config.yaml
arch: "resnet"
model: "image classifier"
dataset: "rendered landscapes of hills, water and sky"
train_examples: 72500
image_size: 24
crop_scale_min: 1
horizontal_flip: true
cutout: 0.4
targets: ["land"]
num_classes: 7
norm: "batchnorm"
hidden_act: "gelu"
channel_attention: "se"
depths: [3, 6, 3]
kernel_size: 3
stem: "deep"
avg_pool_shortcut: false
widths: [64, 128, 256]
loss: "cross_entropy"
init: "small_normal"
residual_init: "none"
optimizer: "soap"
beta2: 0.99
learning_rate: 0.0014
beta1: 0.95
shampoo_beta: 0.99
eps: 1e-08
precondition_frequency: 25
max_precond_dim: 1024
merge_dims: true
one_sided: false
adamw_lr_other_params: 0.0021
max_grad_norm: 0.5
adaptive_grad_clip: 0.02
max_steps: 8700
batch_size: 128
epochs: 15.4
lr_schedule: "wsd"
decay_fraction: 0.3
final_lr_fraction: 0.1
warmup_steps: 170
weight_decay: 0.1
adamw_weight_decay_other_params: 0.01
Rows from block 4 of a small image classifier, named by matrix and row number. Rows with one number belong to one channel. Each number is 128 + 24 x the weight over its row's rms, rounded and kept within 0 to 255. All counts start at 0. Numbers have three digits each. After the name is the row's rms in percent of the matrix's.
After each channel's rows are labels from the 100 images, of 14976, where the channel reaches its highest value: "strongest on" is what is common among them. Only what is clearly more common there than usual is listed. The data: rendered landscapes of hills, water and sky. In brackets: how many of the 100.
# convs0: first 3x3 conv (model.blocks.4.convs.0.weight, 128x128x3x3, each kernel summed), inputs 0-127
# convs1: second 3x3 conv (model.blocks.4.convs.1.weight, 128x128x3x3, transposed, each kernel summed), outputs 0-127

convs0.86 096:088147139156126093120102092101126100101111107136134166134125136110123123104096092116188104104148149132130165149112135143075155095130070169118140143125128101130115135150118142141098145139132111112124149171153103105102110150166136135124119165145133119098096109096142135083112127128108150147151183100140122136090169145127111106086123145135148112146130160069115079142140122106156099115121
convs1.86 097:134145127096104119097163134100133135090137132084097124142113139149095086126130133087127100137136157113119134129164089047130121116109146143157153114097094081104123092108115142136136071129099123101098118123082107126115143134118146140148107161113107091119100124128128103101114110098165106139097185148131121121105119123131144127142130094156138125104102126098160126104130140186179122110139
strongest on: dark volcanic rock (86); sunset (80); high relief (63)

convs0.62 083:103085121130139127091121104145154142182149064134123129112115138111109115107082088198089101133105124157132135127115116137122143142131121111119102155153113139118102091129153170134177106111117163083153073086124095110161129098134164141120134118131134149114139173125090170129082117154157125082127138158124149105121132103110150103120120097134143158099147128140133146130149134128123120135143
convs1.62 096:106112137168101154154127130143128104151118119151166132154109114135144094094183106130098094109119143140093124120133132105131105121145111138162132109093101090140171119138113157121117132083157129103144146109118111150085123139166126145121098115122168137144163084097114128108153150125152089134128099105121088085115153122138127087138185156132093096170098115086143155119115086150123134097094
strongest on: red mesas (83); high relief (67)

convs0.67 081:082120178129141084171157172123116128163084130144134121119127167124149082115146121077159118094137119166114112153129129126152161120123146153121099141152119143117134121131092131145098107155084085117156112118102135101144128128152193124141140132106106123101119117119149114106126069125109083149115150117092080123126154130112150140121124075131110122141123143146155115118128138137166157154081
convs1.67 088:145161162107105131192098118131109111128145117116099195180131137120148130127188112059101118137130136147116110141124136114171147099137148162140127098146184120116164107163142132138123127148132143124133129124110151113112129059116143095106125114151120125106147143136092096149120154116170135112094121101116137106118112095135130107111116123139118140112077116137131078130146130161158135157094
strongest on: dark volcanic rock (94)

convs0.49 109:132141131125133082113130137113126148121155125105093116117113140077132178137144100126111098145110114103160126106082110125114156109101098142154133106125156143116119079112146110144187128147137098135102093104152158167157091096091128048086120124142137141148131156095082112103129100117131101109133115092128144153103157142128146088130144144111139137175111155131158133124124140107128122172105
convs1.49 113:110130133159114128156117118149158139143110142080101111110116178166117154064155129143155089119125103189143115133126148115120155114128153095086123144105132121129150121088122113099110140126131117122130123105138211078130093115158126094102172124096113119142132153087157122139134097100111142135147124117099157092142097113124146135095154118100086142134135089094128107140147113130123125167117
strongest on: red mesas (63)

convs0.68 099:137134130150104165151114146160120118130129093075154106106115097098112125108152117096128138109137099084112146152164168091108114130138093145116094181139127176126079076151155127080146152136115142133090100129108172114131130156100118148124128108139156122122118168091115116118134124082135099154148115178147127141158113161147084097138158129135123156121158162151102098142140134129149120130127
convs1.68 103:120120109098140144100164130112132090108098120114107106125145168134151119115127111091097123111117146111125162088100107101142099143099125137115145138114083155092130107142085138123101108158136117147066143112156139154136168098109119111111121099138114148142119175142110117119164085135117115121106138096130140167127167146095104128142098132102133100106080162100089132116076148153122188150159
strongest on: purple alien crags (78); sun or moon in view (31)

convs0.90 093:106108128124124102086167102154104147126112087086085136137166127123137128140118115123162145130151120133082127131148138132117149123125099091058132143073124080094110108142098136113151117167147122112079121102108120116136145192140158101122142134127159098102114156125111153080165133157134084121129109117133132146148096132160111121151111142170093132158101160101107118120142113139128152121102
convs1.90 101:133132099119149164129117183115121109154173104133107105112069112145089114147132170121115120110138091092140128146120116138113180135169130142082114121122146113148100123148092130162106128149119152114124155149149106148110100113128151140128132140126142111118133139107132040152076134115112110113169088121108099147107133122124144146108092113151122127104092128112156117132144107141106188179137
strongest on: purple alien crags (100); sunset (55)

convs0.33 094:107132103138105108137113126103196112079130132119084099097114120136147131113149083116145098131135143102120101116155094123140110176124092108120098108157107099124105122115112124185091146091090118136138141127159149126153093170115130121110115094075109119105049128101098122119109142145111151161101079120098117092126141122127102134119124118108120128121155164107117141114099132139130113096124
convs1.33 095:125111128118130134118128137147097080141167177133127118086129095121070170066107089110152166097170119118139114102121141102130095118124074138111140113118140155133106126135095122139088127135110167161093105133104146135111117091162117142142121099107098123139146123158109140133140149100133155144136127113135171122105126170191095147107124132134083117125141117154108182127122091113140126153107
strongest on: dark volcanic rock (89)

convs0.9 122:127100104139079070124136114108167176128090085139094109132109140103175115119138119111157120136129123134158111119104103137110120156150115103109090127085149130140088133107159142124097127107115154138078117142130111158113121069122143193141106087131089147126143153087130142139111124131097098116106066144128116100117127134138130167132167109163133105153125118087148116105138136128139131128158
convs1.9 113:136131123112122099090132097117145108161108121159126122113136059115154147134122114142141110093184096157110109126160134128095128138138164138109091122131136103138115127143165123145126146103120114107146110122120123149109136137130143092111111154109146176186119118128134109166138140123123117140153125082128121106091129119098115084171196162109131133163117090053110131131140090107170114103138
strongest on: terraced slopes (98); water (76); sunset (52)

convs0.43 097:130137130137064114122110097121107148110145100135111156155097118087109160138120112107133124102138110097161133167082159122076142148124133078107158122086114112131112138130127111134142155089112092084139130105118116110128140157132134097119151126086174077179138104113103132126124055097151115112139129133106125125131113140109141082107153112134124112121091090159132124133170093138110144127119
convs1.43 083:130098133106112159111086156114122132171087121108112070107128110134096097130163120131152100125116098178106127140161115133184093139106114154131105085116084114161134145178119096132141142150120109146115136133120120088121140091107158136125097159146123130130092084095133077125142140136137126097128127141124140097104119144098130115119126148093101162086103154078090117133128100155146107145117
strongest on: terraced slopes (79); sunset (64)

convs0.34 110:152119131143106171125134104142172138130118124119146119158074145112165159127112115133161105144187124126148146088151128155099160112115108093153076146095100113104103104137138132119147141142141162166156112124155121094124122162113102143103099123172157140106128132099108129123142111158137111119117132172096141086103086124132179081126122137143143125185109177115127131114141120144104113145166
convs1.34 097:125118101164134146135125130117153117097121131171105121111123143103116139153111161117127145103183109088079160140138117161097080114127127164161144130118135104106144141098152176100164098125114090104090141128116139151118152135175093092135106098138090134144166104134155141132138095111167126108145102126103101152127090114105170136126123105128188122122177132088091134143128148140155127110137
strongest on: terraced slopes (93); sunset (82)

convs0.55 105:169117160110115119129129126137144120088139111160185098146092129151101151139102122128069128153164099118150204126119124103133144116092091165094094130137137116141145102120077138145126112096158131148119122117141088147103097133138151159129140110089113086144135136123126142106108102154110104119131136128147122152116117133119110138112172156120127107131154061102091124166120123129072117156125
convs1.55 094:151116105137106159119095136095101133086107105108121145126140120151136157087117159121093108149137124119117099161127124075092162118144134111129112097097092134125150156134124163116146099130113098154105134123091135142146154095164166163134155099156132136122123102139134133134146110117097128090073128134158109106180152182156134106134119140119153119078120199139135116126141082141108120140091
strongest on: red mesas (93)

convs0.40 090:147155125132140118120137116118126138133117135078136124130157168093144132137145154118154084128159118117133150097132098164108127143116085112121130139111175157123135116158151111094110104133109160140125131118133105169117128109098121099136103122153153125142077201099134092157110151136130132108108070163111159135166131106142114071146189107149144153164098102169128089117121116142113110118149
convs1.40 097:104110101156100129097142107145120105162102095170154160117110133086090086122123122162104146104126123120115152145130138125072142139142129105135144129110104161141110103154144154106130167116141113117125114097146145138120143157108162105111050117116117166126139132127076105108160137167164126105122106139135200083129105115153105119142084104115154146123127143110132115139117148120153094092151
strongest on: red mesas (68); sunset (59)

convs0.91 079:137120162135109116099092108136119147148111110164159153125135136159112131101129128107101091117169148110120124108136118113117093102110133140126128107141164097117117156123143179118124148152100116159139127145165138129081129120131144139074107100118174112147145093143118090131132122138126100097133093106141104121146109124114123155168128125118126116068161112051129128187128122083060141108148
convs1.91 076:112098089166106108120147159146118138126113157085122150150138127133093106116127142146082146146145114104161190117133132109119139111164129133175114138088137094114153135112145122098161138134096141129117161136126165159087106150119118122151113118127165121142060132130124190164130110152116121104106079207119114123128148117128149118117114143151121082138138108134150155159101137116140122093118
strongest on: red mesas (40); terraced slopes (37)

convs0.115 102:110106146098123083125153172119150122142154137127151137092116141116153118145146116126151188106142146082118179141160147148111154132124098125104118070150123097108142130123100131103127115137126141095151143145131106088122140121104154109162079121131092132091099149087158123143142119150139120161138141110101090088103124113067154112133069101129121126100109130131135156102096166110126088133117
convs1.115 098:121116182123137116192131114150057135135134142162177130145117124099127116143147156111127151108120105153108102130110145124113112077072136148123132118120117113112113094157123190119093164130124130112107128094094158155118130118105130127086093135125129141131162090155130105105092132127087160154098131104123115133149096113150102132116146130163158178143126161136129183114118112135142123128158
strongest on: dark volcanic rock (63); sunset (52)

convs0.106 099:119130110109125191145098129101104098094106135154170104168155096113106099099150151110139144137111102121079134111091106143108169132142101152093147128115102125113109097121074184119119163146118136096134118138102175114108180156136162156106132087108114133141104137131126127138145150115127130106113116127114139160114100090111151127156146125166105156121133108078086132111119109107111141106097
convs1.106 092:162138127143118128039138120115128128128136092174111150085112101135115145173130109124173126127141142138151160114130100136125158161171122123145126089123169153113131115111170120142126127107134086104121126152133161137174114098100119143112124119162095123075126178125110158136121118139116082138114112128116115140144134147118119132127143124130148112101136121135127091064152138164119194154163
strongest on: purple alien crags (86); sunset (55)

convs0.59 093:106105182119129107122191124138130145116095146131180106117118078102158106130139159115107115163097099122131137154108109133131131139138115160126122131065130147060159124148148135105178115127144155111143121112137100122145121137093091093146157183108113096122128100128109116111131105095104132162144118153094136150138118088113105148149163101151109086121106132105130135154141135112152083121123
convs1.59 085:140180150142153115141131128122173116148122151088110168163119153120133137108076171154119151131174130121069138114128142134101097147117116159117135120141124113108129106135119167103138162127103119137103160151078125134092135114137161102141132133165129128155088121126124123129151132122108122142116090089193151110101160161123109088115132133151107195125137173120163121102084126125128113144141
strongest on: dark volcanic rock (83)

convs0.45 114:138102129116121056093141140147095139110133181119138107117103105114147107102126101141143128110143168125111125155155173127079122135122156150103158123121136114129108132187115166120192071131136118132121132147099092145157148152090136085117093085136099107136125155132155118167106128139101133114156143130092113117124146150151117150131109127112146133146150120146142146097107098126136116113195
convs1.45 104:118098105095127134103131131089129118150114134111156128088088123140152094109126149152125170110072144138103111133094125113167093122158139139111094139128110153105154147145109169123119150123106155128122135058111156134142173122163110116131153146121119160124106100100162097171117131166122121104154164154132103126094104143093113092124110163127127178147081101115125122136092092132104118100148
strongest on: red mesas (81)

convs0.123 109:137119134140126076185107131118139131115126080094114119114109142138128169088113146120108149143143124109107159106139128105132125125143134107108112128100170102111121117102126132151088103136163173132122138084122126142102110104142082135160139117174108105133127108071089122144100117121099137122148127072113099122123159077112112121107167156132142098080107130093135107082112118137148097116074
convs1.123 121:222130140128118143074106120103147143118107082118120150130139106114123187083139146119124103102139104160114126139149118143143130092108150135117146171128085122155115170084086104142128136151094089124127135093098123129128132109090123112120129148154120158099105162118123082149109123098129115129090185149119099123123124124107110139120143132118134145124120138125105120147115118150098069128092
strongest on: dark volcanic rock (64)

convs0.24 085:137108122101133100073119107134129103090148128145146098144114106141155049156113113110110149134140115115084159111102099146082155096132140122104110067089111175135110145110159133089095128117139085125118096136178122117112102117118137140120100137102148109119114181130097142154106145089159123138097092134163146125122133135138125138098128118104125091165111095111136126103117117100104128112141
convs1.24 086:091156091132115120102150111126079151088108104101103140126098105140126145132154130125114119120135176184119127120122089064134059137127083139140082140127115134117140102086124118146135163136144107107145130156126119154112109122158155143147108120140123144131115073060129097082110149148099121116144136099147149106132103150117118136110151154111119085144104110102143145109117091139161127113140
strongest on: water (76); green hills (50); terraced slopes (32)

convs0.82 097:124145159070164134127108108073125116136138117159111129084120056129093152123122128114144084154127118104146090138147137103126150133122198105147114151134120187119117125117186120129124126119153112116137156123072171142151138156154141127104137134125135134107100163072108137146119111126152112106143144136085145144128122105125119112070109108119144125135142120122086099156124111132117146155125
convs1.82 106:120121124128091122109162135078125094097131089102084130127142151144140105137135126109107084087117130105103151089103109108159107118152074133130135093156100146113144109167091148096112122104072155110161109130121130086100118100145123122139150096105121130153102119104158076106117102136166133139120162126108149146096117142100121102069155121130123127151161088131144096114118135102104146153117
strongest on: sunset (73); water (73); desert dunes (72)

convs0.93 094:189121163126148094103136136093138137155123131104086186115102065137124113141128096141142135115125125119126116128151134156153106159117125137172104106122137110141162135125103119140107119128130129144125179152118093088094148112134123131132142094111093087108124186113132138101113115115142156116156084107113096093081116141132111169122126123122126179117132120111088174136109169170150133105137
convs1.93 095:119111169156138114110106134131118080118187146170142145122113129138141076121107110139116143103092136141132117113121137142091092110149132101105118093121178108117100111137164126065106115136103147166122081097131115116132163128115139110159106160169121152146156080153127125145160133135153149164136144109128140145138117153110169123127140123140139107094118105131089160118125109081136187090142
strongest on: sunset (51); purple alien crags (35)